Weights of a small image super-resolution model.
Model: activation relu, depths [12].
Training: normuon at rate 0.0016, batches of 64.
Rows from block 6 of a small image super-resolution model, named by matrix and row number. Rows with one number belong to one channel. Each number is 128 + 32 x the weight over its row's rms, rounded and kept within 0 to 255. All counts start at 0. Numbers have three digits each.
After each channel's rows are labels from the 100 images, of 14976, where the channel reaches its highest value: "strongest on" is what is common among them. Only what is clearly more common there than usual is listed. The data: rendered rooms with furniture.
# convs0: first 3x3 conv (model.blocks.6.convs.0.weight, 96x96x3x3, each kernel summed), inputs 0-95
# convs1: second 3x3 conv (model.blocks.6.convs.1.weight, 96x96x3x3, transposed, each kernel summed), outputs 0-95

convs0.25:148163109150129117103118082093084181155073147127116142154142122079120141118176172111077163141127076137132111134145171105110168127084046092109128071088108238163112091166137136154159091139103123171113086133116144089112113093124099152145138108125127119118156200162152072123158169109107178123
convs1.25:103126126110129135126142138059163097118126131134166156149099139148041090067063116147149108200124088124114115121125132197137152123172184163140125154115116021115139156121181115093122133102132092138142137171144097167140150117137143099099128197100103113103097092135085077120132071167107099160
strongest on: wallpaper

convs0.72:135158134137125076118155120103159136109131125140151157128102122034128106173124138126139179061090156106077211104137120138140097105117135107102163114101096119101122147090114102107147111122127219097159147238086103088054093127148144130125137146184134107107103109151142146097122133173145166171
convs1.72:090137107086164136144094135143064126134084095128097063123131118158078152127110078155154135164072150126115102102120147119091118137210116127175121121101189101176128066098134131155105156079112146116118092120135110178126134054141120167121131209150073118129176111101157112150121126163092076067
strongest on: lamp; sofa

convs0.59:137080121094163170124148129143098090133171112106147087125158112081078096147154162156161120140199101145071159107216081118107166124124125107081143134101123137094090119114200183103120144147127119155182113132109065148148143151101175153154100126136100129125174167105150095116085056166081086131
convs1.59:105138156075086077117099147130150139117117129127147158129111141126162179088126121116061093090125133140192118169085163023101089136129162125103129204160095104112134175166106095206139111158147186141142171153115177137121164095121105080073093118112184139092100142114141148133127172131135135119
strongest on: flower

convs0.89:126136115099149151111112121117154158110153095124076145170168135111033126176123190158183171075139111111156135138114098072107152129124094119096113063104109131091172110112138124149172119145132108129121076171127169121095123199133050178168087111097124132116066141164126152200133128098151104155
convs1.89:123092144165111191143108160117166125115119104140123145100121146080126052106139098103084120128158094112135148131101120120098102123125139132135110130123102171111231188110174063030181163172131122150089106134133140091131143128132115115147108219140093129107197133141102131092131102102069126157
strongest on: floor: dotted

convs0.77:156120124107081123135134118225089135103177122143093120098096121178125100127119133115092108152118112152086122151097088127157179125099212091123129120145118134135155104122100154105143141134110113117163122096127140105078255142135121083147100196132086099134154184128124156094122127180112188081
convs1.77:108126088102150001123130141080115194133150159126138103064137111146180118164090120121145158116117110105109122143131130137116087126104009145122130160087122132114083078146185155123175129154130125120151133113099114154137197152142166112071143111132171119124141112163101070126123172107130106143
strongest on: barrel

convs0.7:212113124113157153129183183154121095120154107141145160101090146072089128057141153132113096070129158125092156175122179113139220104092152102130149164087122077138111105075120066082155131116158082148129089152104137175085116100133101090118106138167149114124140133126120120171117128166109173175
convs1.7:087108157132100118142069151120176208143154155127149123143139144130170093221170129125106089107168163144149129077130134121124059135172152103111140105151113144112143171140111209183115140156124177147150111142149146132173135163150162103108142074047103136189083147160118180133116160105119116101
strongest on: flower

convs0.21:120129150059162143114125147142065119118061142137129099130157138180132177124121098130163078107203118131076121115187130076166162125094153141144149102092142107102125085084177095098122112120146120123133056094138093185201116127084150151100104159150142118162175174196155113154141117170122104107
convs1.21:148175138185118111128105085089124126134101140124189141128079127097108091098083202128171144151094085143086102128113139165149170136151076162114144138062183081119136133163101094177119130133110041190167178098197081124111120108128137104098136078111163132102150133103131114138138133098160078142
strongest on: flower

convs0.12:134083157083128222116138127138144132147197122136123122137127124161047155126097157123138126119173112142133116114174115151122106127088103119108136088121182159104171146102137113135214096124127091191160089163084070114131161193114082096087095175064109141141160138089126142141127089094168131099
convs1.12:085099110154183134118107126129108148139088117123145130125116119181141186157108072142122122151060146114117139144079094120127071133181184140132142144179116225127140128149130164118101114136149214092128120079147147183123161089135152128149173128099164131048169123175114094154143119115125199096
strongest on: ladder; barrel

convs0.15:148097108130120121115146132083145122095121095130093089096132130110135131142101232133093163070120077119104124169113163110139109129119138151132131135105051176111162175114107122164162141134121192084139128127091139184200132090074147181109086144105106115151146138097170149048120149194124110073
convs1.15:150153149108124130122127137169141134128092113127145137205139125082095173107124066133137121159169217145153145163146091112115164138146126129152144080169218111126098135141130097090116115051145106101151128131142133107122077173135159151116159105177195143104095086120100132159136092077184180195
strongest on: umbrella; flower

convs0.90:122142210178074112109121130122168119081099133144144109117122163103193154130193110093114158124166160064111112144089059123167078147117106149066137168145104125115147114146106130138110107130194107168148101159138139086101145118109115095073092073162103134190077094099117133172145121168173113150
convs1.90:117147143101181087157147119143147059123182100123108096098177131156081148090112131133185079146084107138124155121133174126132154119139132146139119096138151173127121125151126135102158187111046089121110131148114143171101041197096123138147161124182167159054180106148081105096104080103128115101
strongest on: count: four; flower

convs0.88:119079125176118085126086146239160118147092130124164111107156132101146179148229130134143118133130165142145108133147047098110178120072213099140134148091121072143101128072143094117135134102142153085154149143122204123121143105093148113099127137120150108131111107136128057128147126113126107141
convs1.88:087130121090148231150127036062116150155181181124139148129118138129090079101120148130121091149154073132082098114140168134151098135078137141122105082161100183155108116185100113170122156133131060135095131123132091160115085173136109169107149121134092137103165106121069136094141086138114128094
strongest on: floor: crosshatched

convs0.29:072159095094125125136197103140185112122173075119099164163152114128155179088103102147116132068118142156123103119120066072150135137165063115101111175088121174126122110143162169128076140117101103085093116121138116114155138104105114104212138138144141141166148113088133145092116088176028139131
convs1.29:157124151163117105149135189195120128124102121138147081118099143142129190207160173126151129123158166143102149152140140157150123132120190122171146097161072137122136173134170169137153150181120150210144147106144168155138086205114144114119153109088096143099082126163145157157126118065197180131
strongest on: sofa

convs0.71:131109127185177082107110107115104140116108095149147137094118138046162148140158094115186155153152155152135094101179165175134109128127106143157107088100060123098177122111102152125114119096126137105072155105118153094092138125111086138106194215154125140108087118096066110149112137087226138127
convs1.71:090147105100116072151140081154126135124135111112109143190191104177134131171109159163127125109130091130177111178079096075156092129117129086145154146117114164155104073132197123150105138136108150122131124173157087076193067157117123086171154121130113139121191124146101117110111172036072137115
strongest on: lamp

convs0.32:143120107132117085137162123140126122095108099104127119140171113114141095165118111127087102167137114117255114136142136070093115103113137127071086118077144139149082108103068076177115151115143127119110082124128141065155136213086076096156113118138179098091189120130137120108100173147122150128
convs1.32:100103114196112161164086121096158119149117087113154136135194111145145093122128187110107164074197137120119120130097120136149152128112113088113138144155118148131121090122202093090193162169128193135121123168189095109122077150134076055149147071191099135157136147110113116115125186103167151107
strongest on: ladder